config = dict(
    arch='gmlp',
    model='self-supervised image encoder',
    dataset='rosettes with rotational symmetry',
    train_examples=97500,
    image_size=32,
    crop_scale_min=0.2,
    horizontal_flip=True,
    color_jitter=0.6,
    method='moco_v3',
    norm='layernorm',
    mlp_ratio=4,
    patch_size=[4, 4],
    conv_stem=False,
    layers=8,
    width=384,
    projector_hidden=512,
    projector_out=256,
    projector_hidden_layers=1,
    temperature=0.2,
    target_momentum=0.996,
    residual_init='none',
    optimizer='soap',
    beta2=0.95,
    lr=0.0025,
    beta1=0.9,
    shampoo_beta=0.95,
    eps=1e-08,
    precondition_frequency=32,
    max_precond_dim=1536,
    one_sided=False,
    adamw_lr_other_params=0.0012,
    steps=8900,
    batch_size=128,
    epochs=11.7,
    lr_schedule='cosine',
    final_lr_fraction=0.05,
    warmup_steps=440,
    weight_decay=0.2,
    adamw_weight_decay_other_params=0.01,
)
Rows from block 5 of a small self-supervised image encoder, named by matrix and row number. Rows with one number belong to one neuron. Each number is 50 + 15 x the weight over its row's rms, rounded and kept within 0 to 99. All counts start at 0.
Before each neuron's rows are labels from the 100 images, of 14976, where the neuron reaches its largest size: "lies over" is the class under the peak. Only what is clearly more common there than usual is listed. The data: rosettes with rotational symmetry. In brackets: how many of the 100.
# u: gMLP up (value half) (model.blocks.5.mixer.u.weight, 768x384), inputs 96-143
# v: gMLP up (gate half) (model.blocks.5.mixer.v.weight, 768x384), inputs 96-143
# out: gMLP down (model.blocks.5.mixer.out.weight, 384x768, transposed), outputs 96-143

lies over: rosette (99)
u.35:76 41 49 30 75 44 55 78 49 64 48 57 57 73 56 42 56 33 63 28 70 22 72 41 39 25 44 54 09 54 47 44 65 54 53 58 40 21 71 46 38 76 46 31 43 66 63 50
v.35:47 58 35 70 66 69 58 48 49 85 39 57 59 65 47 43 57 37 42 50 50 82 62 37 40 58 45 34 42 31 67 32 51 32 37 55 38 58 19 72 48 36 51 43 72 45 43 34
out.35:52 49 41 52 69 43 51 33 52 75 36 94 60 44 80 32 42 74 64 27 46 57 44 78 43 44 42 39 82 52 53 56 58 62 40 40 60 85 51 56 55 51 62 54 64 21 32 45

lies over: rosette (76)
u.25:70 53 48 69 58 80 46 63 64 36 30 50 47 48 59 47 45 55 48 79 66 55 81 44 58 37 47 49 67 54 52 37 83 60 62 12 63 46 38 51 12 58 46 42 26 68 52 62
v.25:47 27 53 39 40 80 39 36 72 75 33 66 23 57 32 61 64 42 57 42 53 49 47 55 66 81 60 27 64 44 62 35 37 69 42 37 84 33 47 34 65 50 40 47 67 53 55 71
out.25:35 34 51 65 26 50 56 22 33 36 48 58 38 52 69 40 33 51 45 18 45 49 40 51 44 74 66 64 63 48 54 59 31 67 43 63 52 32 49 86 58 39 74 57 62 55 85 53

lies over: backdrop (93)
u.531:51 87 55 57 42 53 61 39 51 48 48 71 62 52 44 23 34 58 35 55 55 55 55 78 63 57 35 62 65 46 50 31 56 38 50 45 08 86 36 58 56 63 61 71 73 59 44 59
v.531:54 51 43 46 41 63 48 46 58 14 43 54 59 53 52 39 62 32 36 59 73 20 73 25 54 62 54 46 66 41 69 39 37 83 87 32 70 46 38 64 49 49 27 35 53 79 59 47
out.531:52 28 32 39 89 56 57 36 55 40 56 46 34 34 80 65 68 55 24 53 37 18 04 48 42 65 35 50 48 86 37 55 72 38 30 54 61 38 43 38 54 61 45 32 53 56 74 48

lies over: rosette (99)
u.370:48 41 47 36 68 54 12 57 51 42 58 32 56 77 53 46 51 55 38 72 62 58 30 74 49 76 43 48 46 71 48 75 71 53 68 41 61 46 52 22 66 30 48 50 44 44 56 75
v.370:62 60 26 37 45 63 51 58 56 23 54 87 51 21 71 72 22 72 60 50 50 91 27 49 39 89 63 54 62 54 44 45 29 52 54 48 40 33 49 09 71 38 45 15 58 40 41 39
out.370:61 58 54 49 37 27 69 59 63 76 36 44 44 41 68 63 61 51 92 34 15 58 39 68 63 48 46 65 46 50 19 15 43 57 58 50 59 51 36 07 59 58 47 64 48 44 31 43

lies over: backdrop (87)
u.99:65 43 64 50 56 41 44 29 89 47 72 42 39 46 73 31 30 52 43 39 63 42 39 22 66 68 40 44 59 47 27 68 44 52 70 61 09 57 59 43 51 54 52 44 29 50 47 55
v.99:56 47 72 39 54 46 48 58 37 67 54 30 65 69 48 23 43 50 26 59 54 43 44 39 59 52 60 39 76 50 34 62 74 36 46 42 45 56 66 55 52 67 41 41 46 43 51 33
out.99:38 62 68 40 21 61 51 60 42 50 58 65 65 61 31 54 64 37 30 61 52 24 52 41 77 29 40 53 84 74 60 37 72 45 52 52 58 63 45 38 56 60 40 45 45 58 63 43

lies over: rosette (97)
u.676:45 16 64 43 43 80 33 48 59 38 32 51 67 57 53 53 56 48 37 37 44 40 40 53 46 50 53 66 33 37 43 53 69 63 79 60 65 15 43 59 35 46 65 63 47 38 54 67
v.676:33 35 23 47 88 75 43 50 57 74 42 32 13 52 55 34 29 46 71 40 54 76 55 43 58 60 56 69 32 41 66 53 67 46 83 39 43 66 40 58 50 46 41 43 39 71 42 55
out.676:46 60 45 53 31 44 71 61 37 64 57 31 55 29 48 31 51 56 27 70 89 41 29 81 52 40 38 37 60 44 60 55 67 83 32 48 61 62 24 36 56 87 32 65 71 61 53 51

lies over: backdrop (100)
u.69:67 41 43 49 48 18 67 68 44 39 39 56 40 22 42 40 46 36 78 44 57 32 54 30 54 77 71 02 42 37 54 80 57 67 89 45 72 45 33 49 92 63 63 63 51 75 61 40
v.69:57 57 54 55 64 37 72 61 64 50 54 49 36 71 59 49 36 62 13 50 41 44 26 71 07 38 44 54 56 46 51 41 79 28 58 59 49 48 75 84 53 30 61 64 62 40 45 77
out.69:53 37 50 52 60 22 60 53 55 54 19 41 25 61 64 63 69 37 62 44 71 39 59 30 42 09 47 63 56 47 43 27 44 39 69 58 32 36 79 65 29 42 66 30 67 46 45 78

lies over: backdrop (96)
u.551:60 56 55 42 62 53 69 57 37 60 30 64 45 29 42 50 50 77 20 59 41 24 52 48 39 22 73 58 60 46 28 42 56 45 37 73 46 53 64 42 34 60 34 36 44 65 42 40
v.551:52 65 68 30 37 64 49 47 43 28 35 21 46 65 49 51 55 21 04 47 36 52 53 40 67 27 45 81 53 77 58 56 38 36 50 72 55 54 27 78 52 38 27 54 54 71 89 36
out.551:49 31 46 79 44 45 48 55 64 49 46 47 39 74 60 42 42 46 52 39 50 70 53 42 42 62 50 28 57 62 74 62 52 51 44 46 36 52 56 66 67 72 25 38 54 23 55 62

lies over: rosette (79)
u.19:56 75 55 56 39 79 25 42 61 81 34 58 51 63 42 35 55 44 05 38 68 35 56 43 43 44 86 32 32 49 59 70 64 47 53 66 60 44 62 46 47 73 48 10 56 50 29 66
v.19:48 50 80 40 50 66 62 50 48 56 77 48 59 24 37 58 65 84 40 50 39 64 41 46 26 49 51 41 54 58 49 58 53 43 79 50 66 49 48 40 41 56 47 37 41 41 78 52
out.19:67 47 46 21 62 63 57 27 40 23 55 33 31 40 60 32 42 57 79 47 57 39 35 91 80 63 31 64 62 55 36 22 56 51 36 12 55 38 55 65 31 61 75 27 26 36 45 50

lies over: rosette (80)
u.302:32 68 50 51 70 62 37 70 72 61 54 65 53 44 66 37 43 42 39 16 40 73 28 31 74 45 71 33 27 32 53 38 74 28 29 36 60 64 40 31 38 37 49 42 39 72 77 17
v.302:56 38 57 77 47 25 56 41 81 36 43 40 34 50 63 67 66 65 59 38 63 51 55 43 42 38 57 51 39 52 54 56 39 23 69 30 49 53 52 18 67 60 49 67 66 63 62 43
out.302:37 51 46 45 28 54 61 00 54 76 29 50 65 45 67 58 40 38 74 84 39 74 40 44 27 50 54 75 25 52 54 17 23 79 54 60 30 57 32 62 67 50 69 54 59 67 45 53

lies over: backdrop (95)
u.469:66 57 66 56 43 59 64 32 48 41 51 48 57 62 52 58 53 83 18 77 66 24 76 49 82 51 55 32 74 48 52 36 56 45 42 58 23 74 55 50 38 30 67 53 47 25 47 36
v.469:52 44 15 65 54 14 41 62 42 59 72 85 77 60 59 41 25 41 57 64 71 56 57 53 62 41 67 40 58 67 51 77 75 36 21 66 44 53 37 37 76 60 56 39 26 39 69 61
out.469:54 78 45 50 58 57 45 72 40 41 54 53 46 55 60 79 17 29 44 38 23 44 62 64 42 46 57 68 42 52 63 72 81 54 63 48 56 33 29 87 71 87 37 33 44 35 55 53

lies over: backdrop (100)
u.713:42 63 72 57 58 22 64 33 57 36 31 41 41 43 55 56 49 55 37 58 30 65 45 33 82 45 31 52 40 59 38 41 48 34 43 62 40 62 68 28 47 55 63 70 71 64 16 63
v.713:50 25 49 74 57 72 88 50 47 48 57 68 52 46 63 63 85 76 63 45 63 80 65 49 32 50 53 56 71 44 49 58 54 64 58 53 24 58 85 30 60 38 70 39 44 66 34 38
out.713:30 30 22 52 66 65 46 31 31 47 66 59 69 35 70 52 54 22 20 55 56 61 24 48 32 65 45 69 46 62 83 85 22 56 63 63 32 57 39 18 43 21 17 40 27 27 57 29

lies over: backdrop (99)
u.123:35 53 35 32 24 51 40 35 50 64 40 60 58 67 54 32 67 57 54 42 34 45 33 39 95 26 75 59 54 10 79 30 52 74 45 45 46 39 49 44 22 30 64 55 60 28 44 56
v.123:68 43 53 43 38 49 50 36 56 44 49 52 55 42 56 34 65 63 55 62 56 34 55 58 73 63 51 53 44 43 71 80 63 56 53 54 43 47 59 36 70 43 56 31 70 25 37 44
out.123:43 55 52 50 46 82 45 60 40 75 47 64 65 41 33 69 41 30 48 38 45 66 49 35 44 42 17 35 56 35 55 71 72 38 50 35 56 33 57 64 23 84 56 31 38 46 50 94

lies over: rosette (95)
u.346:38 39 17 57 36 61 14 65 79 69 66 81 56 54 18 24 60 51 61 38 47 39 52 18 71 55 49 25 45 32 68 73 39 65 55 36 65 33 23 58 57 64 51 31 46 60 55 66
v.346:44 58 51 61 39 36 47 26 75 60 56 38 51 43 76 49 59 35 52 39 29 27 67 32 43 38 90 43 65 43 57 62 63 61 49 63 47 30 80 61 11 43 74 26 71 56 70 53
out.346:41 74 76 65 59 64 46 48 23 64 34 49 47 46 71 64 35 80 35 43 43 58 30 52 53 45 54 60 51 58 35 41 65 42 55 70 39 53 77 60 43 58 39 54 47 35 54 73

lies over: rosette (75)
u.563:62 71 37 27 43 75 55 53 61 73 44 21 49 53 69 46 59 70 78 53 41 51 59 37 58 49 48 75 35 55 57 60 49 71 29 48 51 56 18 72 57 48 71 59 59 42 47 56
v.563:75 28 51 59 60 66 60 36 64 27 52 63 40 49 31 75 78 57 35 54 49 61 49 36 52 59 19 50 51 57 54 42 69 10 69 52 42 42 42 49 42 69 87 68 51 84 53 43
out.563:41 35 72 58 45 34 44 31 28 40 41 49 51 56 42 26 42 37 14 58 66 66 30 48 43 46 33 52 30 52 56 17 28 47 93 56 61 59 60 51 46 38 69 37 50 47 43 54

lies over: rosette (88)
u.141:50 50 82 62 48 50 49 36 39 67 43 70 48 65 27 51 77 60 53 60 59 31 69 63 58 39 64 56 42 57 56 27 60 64 50 48 51 46 61 32 94 65 55 46 59 61 29 75
v.141:72 56 55 76 38 72 54 52 27 48 64 72 38 25 54 50 31 67 75 75 40 71 21 53 59 41 46 29 18 71 62 41 59 59 47 41 43 43 35 64 22 46 47 82 59 46 61 53
out.141:44 52 50 56 30 59 51 84 63 32 59 39 24 52 87 50 28 45 41 53 41 63 61 52 36 53 43 46 32 84 38 60 53 45 52 55 53 58 58 60 33 46 43 77 12 55 68 41

lies over: rosette (93)
u.450:38 38 43 66 49 34 78 18 44 79 14 47 62 70 37 68 38 84 50 67 57 21 43 56 42 51 64 46 69 54 44 73 44 31 41 27 73 63 42 57 47 56 63 66 39 72 43 54
v.450:61 44 58 45 32 52 46 54 54 38 60 52 46 49 48 48 21 50 38 33 48 50 51 53 63 61 35 28 39 58 51 57 42 54 41 48 23 31 45 64 41 91 59 73 44 59 58 29
out.450:64 16 69 64 41 32 30 53 59 49 47 66 22 55 45 64 69 59 40 43 54 45 38 43 53 56 25 64 35 62 48 48 44 67 55 70 38 65 39 63 52 52 32 22 45 24 56 59

lies over: rosette (95)
u.144:52 30 41 71 39 53 66 53 22 57 35 45 39 87 55 64 43 36 68 39 45 57 63 55 26 49 50 29 30 41 47 36 72 47 22 70 84 24 61 63 50 34 42 60 54 45 41 52
v.144:52 50 39 45 50 63 44 35 36 33 38 55 31 68 57 63 41 54 43 37 44 61 45 37 63 28 26 52 51 44 20 58 57 49 49 63 69 52 43 25 51 28 33 33 42 77 61 80
out.144:63 23 47 60 62 40 63 38 43 46 41 45 48 74 23 40 65 38 54 78 68 66 37 53 62 51 65 52 48 48 66 67 29 47 41 40 41 73 45 44 62 67 54 67 25 55 66 56

lies over: backdrop (96)
u.586:43 59 60 43 62 57 33 56 73 29 63 40 49 44 45 54 39 39 53 45 72 37 41 55 71 44 57 51 54 55 72 57 41 62 49 58 25 55 55 19 70 20 34 32 14 38 48 40
v.586:31 60 48 71 52 61 49 26 68 48 34 66 39 63 33 48 34 53 71 46 46 53 51 45 34 50 78 47 43 69 77 73 20 35 48 63 36 86 26 60 40 50 37 62 55 29 78 56
out.586:52 44 42 39 83 45 56 42 70 75 55 60 52 51 61 60 67 31 31 63 66 33 45 77 45 61 27 27 43 25 35 51 52 69 39 45 46 51 60 49 42 53 28 53 57 30 39 60

lies over: rosette (100)
u.268:58 28 38 62 32 77 21 46 70 63 38 43 37 65 43 46 36 21 63 60 45 30 34 73 64 50 67 63 58 64 32 60 52 53 40 51 39 49 48 34 42 67 38 42 47 38 63 60
v.268:43 42 67 41 24 66 60 44 45 45 50 71 76 48 45 38 65 49 24 46 76 38 31 33 36 39 43 47 63 47 55 24 52 59 33 35 43 43 35 55 61 56 51 38 49 24 66 60
out.268:54 55 50 63 44 45 27 81 42 61 83 39 44 46 45 62 57 99 23 28 77 80 67 47 59 52 43 30 41 44 48 37 34 56 73 25 42 70 40 27 41 64 49 65 60 61 49 58

lies over: backdrop (88)
u.493:73 54 79 72 36 43 36 75 57 64 57 22 58 52 57 58 69 50 35 61 52 41 55 64 52 34 69 63 54 77 54 40 50 71 49 68 52 42 84 58 42 27 48 65 64 61 47 45
v.493:43 58 73 47 55 54 58 23 71 44 49 67 59 59 38 49 88 39 49 46 58 72 46 56 55 62 22 36 71 47 39 78 74 79 46 54 44 76 49 76 32 67 51 59 29 52 61 92
out.493:47 23 46 39 32 64 59 55 50 44 64 43 66 45 33 67 59 41 36 45 63 45 52 37 28 55 07 28 56 18 42 46 41 77 39 35 30 38 47 56 55 38 69 34 45 38 45 48

lies over: backdrop (100)
u.351:65 42 64 52 48 58 54 63 39 60 25 45 63 64 39 53 47 51 43 41 45 73 50 60 37 31 55 49 36 36 58 58 29 42 49 58 55 76 31 75 83 63 37 54 57 29 44 68
v.351:51 70 47 41 66 66 37 46 29 57 29 59 55 48 29 58 46 44 49 56 44 54 14 38 40 31 49 54 82 33 67 51 52 71 35 56 56 53 51 29 58 35 61 21 62 67 59 61
out.351:70 51 39 65 53 63 68 22 57 39 30 27 36 71 80 19 53 49 53 50 73 61 34 55 68 65 48 62 57 54 79 46 41 35 59 62 54 58 60 53 36 52 52 46 39 51 48 49